Weights of a small contrastive audio-text model: encoder moe expert_choice, trained on phrases spoken by 400 fixed synthetic voices.
Rows from block 3 of the audio encoder of a small contrastive audio-text model, named by matrix and row number. Rows with one number within an expert belong to one neuron, the router's apart. Each number is 128 + 32 x the weight over its row's rms, rounded and kept within 0 to 255. All counts start at 0. After the name is the row's rms in percent of the matrix's.
After each expert's rows are labels from the 100 clips, of 14848, where the router gives the expert most weight on average: "loudest band" is the band of the loudest frequency at the time of the peak. Only what is clearly more common there than usual is listed. The data: phrases spoken by 400 fixed synthetic voices.
# router: router (encoder.blocks.3.mlp.router.weight, 32x128, trained with AdamW), inputs 0-63
# up: expert up (encoder.blocks.3.mlp.up, 32x128x128), inputs 0-63
# down: expert down (encoder.blocks.3.mlp.down, 32x128x128, transposed), outputs 0-63

# expert 14
router.14 113 [128 138 126 143  97 106 127 108 141 107 178 115 143 117 116 110 137 130 186 112 115 110  96 139  81 112 144 150 116  64 138 143 166 197 141 166 159 117  78  91  99 154 159 151  91  94 159  88  93  93  99  77  93 104 139 161 135 101 109 132 111 147  81 100]
up.0 091 [141 132 123 158 184 154 106 128 148 160 176  49 134 155 140 173  84 119 116 136 161 145  90 112 126 153 148 130 113 115 121  55 189 120 168  85 128 111 166 141 151 140 151 182 136  90  78 100 116 152 173  89 140 138 133 166 130 113 139 106  74 143 101 152]
down.0 095 [ 30 220 124 140 147 107 123  93  71 156 150  97  88 102 161  86 195 137 165  84 155 163  80  70 123  73  77 109 161 114 143 161  95 128 155 160 113  79 149 129 136 143 159 127 164 142 128 158 151 178  96 164 103  90 164 116  92 134 197 142 147 113 118 153]
up.1 110 [113 116 185 149 149 170 123 107 134 140 146 166 160  64  88 162 131 161 173  75 134 132 166 130 145  99 138 125 158 116 149 150 108  97 119 120 139 151 142 113 139 149  83 166  90  83 140 120 109 101 129 131  74 143 151 109 102 172 165 200 180 107  50 135]
down.1 105 [146 137 110 233 139 168  86 198  78 153 144  97 139 116 142 119 132 150 132 151 131 162 129 130  43 143 115 148  95 114 132 166 142 142 201 117 143 116 116 113 161 128 148 112 139 151 111  84 111  76 100  99 146 212 139 139 134 135 112  84 135 161 108  73]
loudest band: 500 to 1000 Hz

# expert 18
router.18 106 [153 148 140  68 112  74 150 133 108 121 149 229 154 112  78  99  64 134 150  96 120 105 124 134  92 107 109 104 140 146 152 145 154 122  93 133 119 131 111 111  79 170  80 123 144 106 123 108 114 137 135  74 227 128 160 176 172 106 114 114 165 216  78 116]
up.0 090 [111  91 143 114 111 115 108 131 115 137 165 115 146  93 159 154 116 104  94  97 162 190 110 168  80 185 122 159 115 102 147 110  89 123 135 118 113  83 132 204 122 123 120  96  95 114 100 114 195 206 147 134 115 115 191 168 135 157 125  95 138  97  97 185]
down.0 102 [ 84 152 133 119 132 117 168 106 151 168  81  97 117 152  79 104 120 173 108 135  86 109 169  58 156 127 171 107 107 137 114 126 107  46 186 161 138 199 111  98 206 119 106 159 128 134 157 158  68 123  95 157 162 105 107  99 126 101 100 131 136 116 130  98]
up.1 112 [162 144 100 153  97 191 100 116 141 118 163 168 172 140 179 126 203 170 128  80 125  59 154 104 126 101 134 118 129 117  99 152 144  94 158  98 150 136 157 133  93 153 124 124 174 149  83 141 106 151 160 121 193 136 138 157 146 124 111 139 196 131 115 122]
down.1 099 [118 119 205 143 188  98 148 156 134 109 104 126  79  65 106 122  47  98 162  80 151 140 170 117 149 162  79 183 172 116 121 143  87 136 100 157  79  87  63 144  87 116 141 180  85 144 101  90 135 154 113 159 124 190 174 166 174 126 117 166 124 141 155 150]
loudest band: 4000 to 8000 Hz

# expert 6
router.6 103 [187 108 116  73 110 129 119 162 132 101 120 127  80 172 111  73  94 142 156  94 164 104 163 118  91  52  75  98 169 121 132 142 134 127  95  95  86 159 141 169  90 130 100  88 111 170 111 159 128 150  78  74 146 103 104 131 100 121  85 108 103  73 167 116]
up.0 102 [112 167  91  28  98 168 129  75 173 106  57 147 138 140 123  96 147 142 136 159 148 151 154 100 146 156 122 120 179  61 197  84 128 117 131 175 169  74 106 144  58 107 108 156 160 132 101 124 118 135 157 100 101 109 111 102 108 121 101 110 149 101 124 170]
down.0 105 [116  90 144 150 151 142  92  96  94 124 185 105 108  51 134 177 149 165  70  85 111  83 137 157 158  58 135 140 101 191 154 143  74 189 110 132 137 208  99 143 111 126 103 106 150 138 162 102 181 136  95 125 126 161  63 162 131 163 112  90 168  99  99 127]
up.1 092 [130 131 110  62 118 104 150 123 133 129  65 143 125 202 125  45 142 122 160 134 132  88 175 131 120  83 101 135 171 150 115  94 159 164 132 110  71 175 142 150 146 105 102 176 109 151 180  88  95 112  72  95 146  98  50 147 140  80 107 140  66  85 151 130]
down.1 095 [141 140 106 156 179  59  93 157 130 107 125 124  76  75 111 199 111  98  83  82  57 116 170 141 181 122 128 142 106 112 110 134 162 133 117 140 163 119 103 183  34 130 129  98 119 141 189 137  77 141 119 141 167 176 137 131 169 147 153 117 200 110  80 155]
loudest band: 500 to 1000 Hz

# expert 17
router.17 106 [177 173  77  97  83  93 130 111 137 149 138  98  86 200  88 101 123 106 174 116 173 128 106 165 166 108 144  70 185  89 102 145 159  88 125 153 135 169 109 177  61 105 108  94 119 108 115 112  98 152  86 106  99 108 133 111 132 152 133 152 111  82 120  84]
up.0 101 [137 179 154 174 161 148 103 103 151 137 100 150  76 192 170 117  92 111 190 147 114 150  66 141  97 106 175 157 156 168 141 117  89 131 159  85 163 119 132 118 134  67 119  58  42 131 172 132 106 183 126 137 115 102 126 131 102  98 141  84 111 104 138 107]
down.0 102 [133 136 159 105 168 111 141  94 120  64 159 136 154  58 137 155 116 132  97  45 156 135 113 181  86 129 161 109 116 149  77 190  77 139  76 123 138 147 158 133  82  95  89 102 139 188 150 127 144  75 133 115 133 141 157 153 153  91 169 137 117 110  93 158]
up.1 109 [157 159  78 154  92 135 130 190 120  92 123 117 138 125 145 152 104 150 123 142 112 128 104  49 141 115  99 139 138 168 126 127  48 144  96 180 119 158 105 157 167  89 115 153 144 149 136 114 148 163 178 181 128  73 150 129 106 163  88 124  95 135 186 167]
down.1 112 [134 129 153 114 165 107  85 149 104 159 142 105 139 114 108 121  72 183 112  68  92 100 125 150 109 169 104 127 129 176 149  74 133 103 155  73  94  99 168 134 102 153 169 169  79 107  99 140 113 163 195 112 150 123 113 125 129 120  64 130 143 159 132 166]
loudest band: 500 to 1000 Hz

# expert 15
router.15 100 [114  65  83  98 101 151 122 139 172 149 114 207 100 112  44 104  89 120  75 104  96 149 119 158 163 159  89 120  75 105 161  74  88  87  51  87 149 182 187  93 172 135 165 155 136  85 172 112 137 127 146 129 105 146 126 126 137 202  76 100 116 105 123  98]
up.0 094 [ 97 156 116 150  78 119 117 131  66 106 140 100 160 161 158 142 187 133 119 151 140 109 136  86 123 209 108 141  70 143 156  86 158 163  85 164  87 144 100 159 155 148  98 119 129 166 131 122 103 185  75  89  92  55 110  73 114 137 148  80 114 149  99 138]
down.0 099 [137 186 193  61 143 167 186  73  57 172 124 189  98 141 134 176  29 138  96 116  94 140 111 108  67 120 122 138 120  66 135 115 143 142 206 130 141 123 141 129 106  75 113 123  73 129 119 166 149 136 118 190 115 128 104 140 153  92 148 146 150 144 172 115]
up.1 102 [105  93 102  67 147 188 126 119 106 246 154 138 102 114 176  92 173 123 114 142 181 173 131  86 141 176  93 106 147 175 112 136 130  61  69  99 124  90 162  67 124 138 131 122 114 116 144 127 145  31 142  96 128 110 133 128 133 138  91 133 147 125 157 176]
down.1 095 [109 124 160 140 121  92 114 222 155  98 140 137 103 119  88 196 113 115 123  76 126 126  53 210 145  97 136 126 103 123 115 148  82 165 119 142 124 210 158 140 112 184  85 134 144  85 147 118  57 190 145 102 156 121  92 131 162 155 133 151 121  79 158 176]
loudest band: 2000 to 4000 Hz

# expert 16
router.16 110 [125 164 139  99  98 124 136 160 111 117 166  89  93 181 117 100 145 196 182  90 140 121  46  81  88 108 176 117 100 128 146 122 154 145 101 188 154 157  96  88 115 114 127 121 109 143 135 157 137 180  99  96 176  84 151 112 125 173  82 127 148  91 104  89]
up.0 093 [170  79 186 124 156 130 149 157 136  98  86 113 138 113 100 108  89 107 190 109  83 123 152  73 104  92 147 109 117 150 123 139 100 131  96 133 111 107 159 148  69 119 192 105 151 115 142 151  87 162 136 133 144 115  71 110 158 155  89 169 138 122 149 183]
down.0 088 [ 63 105  78 156 134 154 101 175 137  99 194 125 131 170  61 164 177 167 105 125 170 110 118 176  78 138 138 160 171 163  96 148 164 111  45 105 129 142 128 161 122 147 157 134 144 123 127 148 110 124  85  77 142 155 138 165 139  79 137 132 123 116 126 113]
up.1 101 [167 108 168 156 113 160 168  75 119 132  93 101 114 169 150 125 141 146 130 129 118 174  61  52 133 132 112  53 134 135 108 119 152 118 108 117 137 163 133 108  94 117 134 141 121 153 114 148 141 180 102 111  94 129 118  88 181 128  95 123 161 191 100  85]
down.1 096 [107 143 167 151 113  70 115 111 136 186 128 109 146 132 109 119 143  68 122 115 178 132 130 158 109 144 120 146 136 105  75 147 105 143 147  90 112  85 118 134 143 111 108 159 148  81 112 116 118 155 157 133 139 203 207 176 107 137 145  68 112 106 135 193]
loudest band: 500 to 1000 Hz

# expert 10
router.10 110 [158 122  91  91 108 103 119 133 167 109 147 133  92 173  87 162 144 107 139 104 106 110 140 114 127  48 115 101 173  95 111 134  85 122  59  77 141 161 144 165 136 119  96 124  99 165 116 164 123  99 118  72 182 109 111 102 118 122  86 145 131 112 135 111]
up.0 093 [ 72 134  59 109 109 116 153 133 139  55 142 103 118 169 131  61 107 111 194 157 163 133 160 114 118 122 105 139 124 140 151  74 197 168 199 165 151 141  49 150 134 166 150  96 114 122 123 126  95 113 165 148 109 102 108 164 147 131 171 136  92 170 125 175]
down.0 088 [150 125 107 115  93 165 127 144 177 105 114 128 149  78 126 118 103 195 131 141 146 181 112 115 135 164 116 141 134  94  97 119 110 102 117  87 136 213 173 179 164 131  46 179 174 143 140  70 127  93 135  96 131 131 124 143 118 172 127 155 145 172 110 115]
up.1 092 [140 102  70 121 103 137 107 154 188 123  91  93 137 162 117 117 158 175 172 136 153 137 102 123 102 148 130 126 124 140 121 127  97  86 115 126 108 137 117 140 139 129 140 121 120 194 130 142  97 147 124 144 117  90 120 188 190 148  62  80 227 111 123  66]
down.1 095 [108 129 105 164  85 129 182 130  96 158 196 156 102 134  97 157 119 118 144 151  89  94 144  88 122 132 123 167  80 137  84 107 108 137 145 144 120  98 115 115 132 133 143 104 140 116 114 144 115 116 140 187 174 121  99 109 100 111  97  61  66 134 139 173]
loudest band: 500 to 1000 Hz

# expert 28
router.28 098 [171  98 173 124 110  66 171 170 149 169 142 196 165 147 118  96 137  95  77 116 147 111 154 127 114  83  89 121 166 104 118 132  88 131  91  72 119 147 144 160 151  95  68 102 102 145 129 154 118 125  93 104 133  91 119 106  96 115 135 117 103 132 125 112]
up.0 102 [176 152 142 154 114 176  66 120 104 101 185  95 141  94  95 134 124  96  66 153 155 118 103 174 138 120 136 150 107 140 157 124 146 199 146 133  98 115 108 124 121 137 176 142  91 113 113 159 136 151 109 120 120 111 113 139  96 145 116  84  78  98  97 139]
down.0 099 [ 44 133 106  84  66 110 120 119 141 114 116 137 161 153 109 173 177 102 108  90 146 116 133 142 135 161 123 129 162 133 104 187 164  59 125 196 140 181 145  93 145 101 129 135 176 117 173 119 100  71 157  89 139 158 131 111  83 195  87 117 117 154 127 201]
up.1 112 [163 123 118  53 140 153 198 143 109 161  79 198 159 107 115  89  95 143 134 184 126 113 120 118 114 112 136 145 128 107 122  89 154 141 141 101 126  72 126  91 161 167 109 155 179 144  89  70 164 106 122 152 146 134  84 179 174  76 123  83 129  94 108 176]
down.1 110 [144 130 102  75  75 131  86 112 145 114 144  95  99 127  89 152 202  86 119 122 160 116 173 114 114 123 141  97  82 139 128 139 149 165 193 122 117 186 111 149  71 152 123  98  76 160 119 172  99 186  96 109 132 148 162 149 117 104 109 129 128 186 166 133]
loudest band: 1000 to 2000 Hz